python train.py --decoder_blocks_per_level=1 --decoder_attention=false --batch_size=192
Rows from block 4 of the decoder of a small waveform VQ-VAE, named by matrix and row number. Rows with one number belong to one channel. Each number is 128 + 32 x the weight over its row's rms, rounded and kept within 0 to 255. All counts start at 0. Numbers have three digits each.
Before each channel's rows are labels from the 100 clips, of 14976, where the channel reaches its highest value: "top examples" is what is common among them. Only what is clearly more common there than usual is listed. The data: two synthetic voices taking turns or overlapping, over music, noise or silence.
# convs0: first width-7 conv (decoder.decb.2.0.convs.0.weight, 96x96x7, each kernel summed), inputs 0-95
# convs1: second width-7 conv (decoder.decb.2.0.convs.1.weight, 96x96x7, transposed, each kernel summed), outputs 0-95

top examples: muffled (low-pass)
convs0.31:117115164116125172213165157171105182140120156152161107224107121132114174178147106138093157207070127152178143118171118159114169154100132134145101216189123105168170121122148152147130129144137112127116168170158112150147139116165165143158146083129142129183111100071122116134134120130164148129
convs1.31:136158101163164101086077107109160069116135117092093181078138152150172098095126171164150144100193140095091112130103146130169085093140145126091161090078074131097106164149127121122123111128163123134100076116117157124100170169131076125094110199114116135075120195181165099101152172155080118162

top examples: thin (high-pass); clipping
convs0.32:127139076169099097151121155100117081135180129136091168022126128172164124155131178147176130077168134098113127130148109147171099092176142153144148083062123166156141129180158150171152142135117126163098085165120154132120101113123108175151128171125164137129137184191153139178162125181134124189
convs1.32:103100117073155136108196095178129172109133183105098127104091153115135193181140078154117162105106185131162139144107176157118137117098114158163137106110107139126182162095091126097151147100154135115161243187150099166113162139146186150143105114120071098164144135103128133125134149097163160092

top examples: muffled (low-pass)
convs0.12:111130213139149180152125085175108153119122188200158085176098139108141160117151125147164169184103169120140181109150119176102165156161109152149091115160163117145174084162174107145104113154146097134108163176116158172142144123196159117186114097134142101152148069084096149156096130144145109117
convs1.12:149175097142163106090124136097165103159129100086109191083157137157161093148101161163140113108177107110095087135083175102178133097094162101089177095081105117116094191104114169093140143143167156118117084099136123097087174173099108153090127171099115151075130188175174122117173176116105149134

top examples: muffled (low-pass)
convs0.66:103153119125108121241157174111142156112197123210169156110131148173104113189134121133054082174168135127158123152146126147125068143127140172124132149141139140106143065117136122174142120120114165182088129151148114153141111112123089182154176132146171200147147140119167107173133123109125159102
convs1.66:099146090116171089083100066124142113135139142082088175077125148160177128127153117172154151087170145094086133089114138148145139091151134095125171081071067143142128167103088170099123141093171124083114086148146133141063178177158113157097095172130084089111103184169145134093166178124143138140

top examples: muffled (low-pass)
convs0.15:133130143164146139077104057147133094127157144132111146045112119173167136100182127135206189109152191110124186167172143189169181144170129145141126073092142112146143131125152095147118125096162107153130139161105180155160146133201132109130083175159136135132161150146159179123120136170155112156
convs1.15:146158086109189113078144124113154132165141119063083166066147131125168114135102155189122116080179120106111101144095192105155149091099147109099170077070102108140111164118119156080130143144189147110154116109165115100103202180115142180096112147118105143096119164157151134137172194117111143086

top examples: mains hum; muffled (low-pass)
convs0.14:095132179134140159112140081158064152114128194149150114168090156111137185133164106144132177170075183116155169110130137171104117120157119168161106152132178138169179133160166117137113119151152112123142174192153139199133142122197169102169069118138144081163138074068098162126112130149153131124
convs1.14:158179098164165099087112142095158098161143096087100162078161105156161089141098174165155117105191107103090097150101153100176130092096160116085165092079107106106090150105152145129147138143171140140101078090115146097123177178108077133101121165107153163068131165182172113123167181134079137139

top examples: reverberation; muffled (low-pass)
convs0.89:099127109120134138184173174116151227136145175185180171146130156160077163180128113156064110135161169164146111131140127156111096159110118181149144161153131176159161110142089106147070089101099160122098136160185094173125100094103095170137186168132105132137120096105142170123135120094147166125
convs1.89:171126104173163090082083110134120072118153108103093098072111114102165107102123181162170167100210135085093148171142110143126111089120137126118123084088090137098120116121171077161117120113157102162094101109133158144162170172172074101109100157088155158106152156183143075086136173149071107136

top examples: clipping
convs0.46:103128162134146126140119102191116150134130198196174118181083137100126168130150101137162140107092201145162170134141107168117141126134105180138092191171094189159135118150168110163132114152138113156130188185128153188175141119210142112163098142131140110158130089094074164131124142178120135119
convs1.46:153175097152172100084116124098166092158142105083092169073156116168167087127102181170150118098198113098091103141109152103177131090109149120098162085075102103102091144104130144121142143133175137135121073094122136103098182183115088138099110174111131151071117165184172118123167182134083145140

top examples: background: everyday noise; white noise; thin (high-pass)
convs0.38:097122126135118147123132120190144160125212164110152172112057150151104171120167073105134171069087175134118169111165136182111107116161159155147116108136131171163162130174110117141143123121114147127111176188197157176160114103165166180142074152181113108171151164085113157135112107158159146147
convs1.38:177164108175151107098103149097135076141152081105110131088165109156148090138080201152153121113202110101100103179122143097163135103092146141085148101100127117096083120112174113143139133140154123174105075083140142095147159163118066131105122156096162183079116149185180080114156159148064116113

top examples: background: none; clipping
convs0.33:181125087151132162070120144105144154120123154156108145071193142080182133119111147145192128131215118115109115192119158141123152119146144131058197091154142176135088151163152134122155136113125111120117130119164175116131138142143110087134132221110151136087126146185145196141144154143076094158
convs1.33:083117099120192120083109073155123161119106155069062129090099126156176156115154097196132151067122161093119158100158116166116133096150086170163117073087115146145159135124089101149121113118176116096130155158135149157123192144165139091148065166184087091143076140121086132131112158169164130145

top examples: background: none; muffled (low-pass)
convs0.87:127123119143120112180123146145098142145143128158117194089130151211134166109156112143129163075156169100086151142141112199182011102133135176153156165149103114130166167140109139129107083112129131102046140184118137196125122110147082125105118190176135119142138120146143159102149130108132117161
convs1.87:131153112133163100083113084135094098146147127099090125073100108120158137178140173167168160100206144082109125149136125138112121101096183168118132086092135094147068119118195134109119128099161108119098116134130098134165177168180049142098084141111172143084184139158167085140142163110083106073

top examples: clipping
convs0.53:160165097166126079117112103108130107111145145164105171025132120143161119134105207135159176084180128086085146140143140141171140098169144151103144049081152164108162143184146116138128117136102134156122107138127176149162113134147140152143123167147158123112166192193165125134150120170105108205
convs1.53:119092132098128153132193126201096174146137155129128072138087100098116190170154064132095141121077150155177149128145115148097145138092124128173110133156157124157203120087134126121127148110128141103150219167160066160147129100143159099154122085112134118177137088082094130148088105063166132091

top examples: clipping
convs0.80:190167100140133122115143189104104140135119121125127135128214130080142130135124171150157091176214107150134106166090154124161124114121163125100180179088164130112089157129172149120137157180131151139145094066148132108147144157096114130129240147138141167099145117166189159131176145103091111120
convs1.80:086099109128172099090092083167113140089128162102075161097084146126171169103167091170155172081122169085109169096160093174101110096169100166145093085099087169154169133169112087116098101105158096095099160170118146169119164131174100110138076164172101090153110142111099129096094150157130109164

top examples: clipping
convs0.13:103126176130131161149109047153119144093175179209150137078076117146154146116172145120164173158124197111124181114145121185106136152187122169156086065130170142141162114180164091128121127112131108163132152165151191181144136103181120131166117137160140097152146143102117147180124126169115125149
convs1.13:155175098140159106093142151096153116165121095086113160086166116152150098174091162163135102111167097116095085149089172092173167101066168110097168097086120108107094182084131174104150158147165163133126095096162100086107174173097121157098131161092126161088144161175180109119175175095116147102

top examples: background: everyday noise; clipping; vacuum cleaner
convs0.51:092122156126146148067178183124180144140095135146190145151154172123107131177150113131075099159125127178121098165116171122156113125102127116115185182170106100145117117121102168124154157182121183111202135090094120107134139159092158144144230142139067145133109147157169158105164147094112174105
convs1.51:132112099175173083089066099143112101111162144095077120083110111137167135084141145166167169086162168078089157139172090154118118090151108167118097083091072140107143122145173074163125114110167092152086134147110178151148171158167062093137090167148155124119113145146121085096108164167091090146

top examples: mains hum
convs0.27:109101148124124168131156089174075162115162180135164131162089138128132189123164079127155163136078172110144176113147118187094100113138119153156097146145188155166173159177149123135117124107119111114121186209189137202140128104179156127160076130161146107177127106084076166143105120148149137127
convs1.27:159179105162154107095110143093157084161146090097110156087163108161156082134093184155154118114195106107096096148102155099181118100093160119088173102090114110105082150098152143133147136139160137149103070086126147095117164169108070133098126159093148164056123168188179103121169167136078136134

top examples: quiet level
convs0.7:164158120156135108091122127089173142138104116118120154040186130158142116120114169116154109125212089151112106154112168106165145168152149120129152042094116134114095156170125136124175135177114159157150095081152147088138137152110094140117195170130130170112129174196176148195152153176105145119
convs1.7:091096105127171102093092084173094154113135155102079145101084129127163166099166085172143169082107164097112174080173088172090133095165100159157086087107102153165173125147101101129083115100159102091106164164122133167118164125175121104139079156159106092167091129106084109093082144153178106162

top examples: background: none; mains hum
convs0.69:132094121148122131186118143120114147111176154127113167108113160126125166118155113138125155092110192091120150150160123154157125045137158151142120203132082216107161140151123131134158098112124127139107183211135144189181119106151080159136082184157118138151166112113152161076124147204096145156
convs1.69:173178098154171093082126116107132096156135108084088143073156105143166089157100185175159135096209113092096112154109138122165119090123157144120168086079102103105098123106151147132111151117171136141117076089141124113120182178136081155077097155120147167074133136192178107120172178115092142104

top examples: quiet level; muffled (low-pass)
convs0.41:105150094159124095102141141078172110106162151166133140043106109166083135156148169136129113116168155130129152162163132152143093139162140186096123058113163117079138083160135139199205111148130119168140107151071197140151131124130085173181163170137133135123098160163157157154154137149098116185
convs1.41:136090081126189096072133108185113128137165129073069143071110141149167136157130105186141179072131167093113134118142138149099155074112135118136140067087094120148172149091106101131118140113183127097138156148140080136084193164159156161084083130071096123143111143120170092089152179114163110115

top examples: background: none
convs0.22:146151126148111111174094133130135105119156155105126210077103142176134135137180144138150163070162153102107189153166104191156067098145153175113148092146128171116144190141140139148090095086111127124088096219135150180145099120168080146116098205162132133127126166159126114126133134154116127183
convs1.22:127161107107163109087170096102112127119128118099100116073148124088150139197118136172149123103197104111119085131082169123118139111091187162129182088093125094141065132107150173092125146128162128114130141135176089103148184164131075163105097132126139142136194127166175101125189173094078133054

top examples: background: none
convs0.72:150127167118129184152184201160143146180117113103172124248170161122112144176142101135105111195107095183171097151113132112127138144085139096136166218179154120166122154091124185125132159165144164111164162132134099105117136129096155139124160122108133182146132119124122133134136145109180150115
convs1.72:127127109169159103093060089133144088104156134105088162086106134149166121063149157156158167098177167090096153136137115155143085097156113156101124093095085136101121140158144064147119099110157083144088107141111194157126159152162052100121098188140135120089103165160135086106114155183070100166

top examples: background: everyday noise; vacuum cleaner
convs0.47:122158119175116129146116098131153112153193115175044153065136148176128112123170146092137108115161185094110157145176161120137132163153143153149149064130159064164092130124167138146147076074138131167133136147153122170215097098136094163184120169189120132118135136133155136138126124175130163185
convs1.47:161118119183159128085108156137102085106128097108096114082135135105151114136053179166166167105177144095134105189147123147098114097075150132122128093115161141102123117091158110146138126176157123202097147091170119114123169146145124128092099128008124155120124169143170056106137142143084106087

top examples: background: none; muffled (low-pass)
convs0.67:137151104151104096132108187129114126131226155097142218068136130176148137129134141130168141056192163088129135149127123168195044091134135188126162092126126102127147177141127126156133111101111103143095113146172148182166110113136079182133130176141160111130123134165172138149139124142125150112
convs1.67:092148114100169103090142078154088131126142174101084132089111128100160188190159109170149180092158190104131157130134131189110134108121167163140134090090104116145135152154137152091091159083160116103129189183130081145134172146202096158103077140141118107144192136150147107109128164081150137072

top examples: mains hum
convs0.84:114130140146145141103096074143114108113171171134092184073099167166153157104172154132149180063157197099098181143138133193168102109192143134131154083105167141133177156159143119122094095062130118134092129168134185193165121110171125125120102176180135105126165167136115169129159133140132117145
convs1.84:171180112121158117104174155095143125150137100101113111086176109098136106157082178161142090116190088119122082170076177084158144113075153146089171102104130087106080131092166157111164173145160142144139102092154126084152173162098103147119133147114157171092162133181175119143176157123076152070

top examples: background: none; clipping
convs0.8:174141111161111137085119125107165132137117127171066163063161179108172123089143166126172139091243159107114131164148149168161132121175133140129191123124181132123143155168146127108118108098136137163085127101155184165148132163142107089121153156167166167092184132168161173170129149139083135148
convs1.8:093099105124182096079103087164103163108113166089076149084090143111169172147162086185143173074127164069110157094154104177089130091138116160146101076097120183167175135140124117100110108115167117094112173174179116164125183144178129126133068132156099094161107157100105147121108155124134102126

top examples: mains hum
convs0.85:154177114173136066073146160105158097158123088121104158076189099145152114125113196139157105107201098125091098123134148110184140148152150131124144082088132131122089146122137151121156160163143165177142083090169143073161130162097097141109153147150144167108166169199177118201165149130115156128
convs1.85:084081118106158115106109082181101163089135172113089136113077147115149186110173071156141173094104176106131173097164099173092125112164092167164087100115098151149182128158101080120112108099145093079120187174136140176129152116176124115157087152157106086171096127093093130105086138164153111162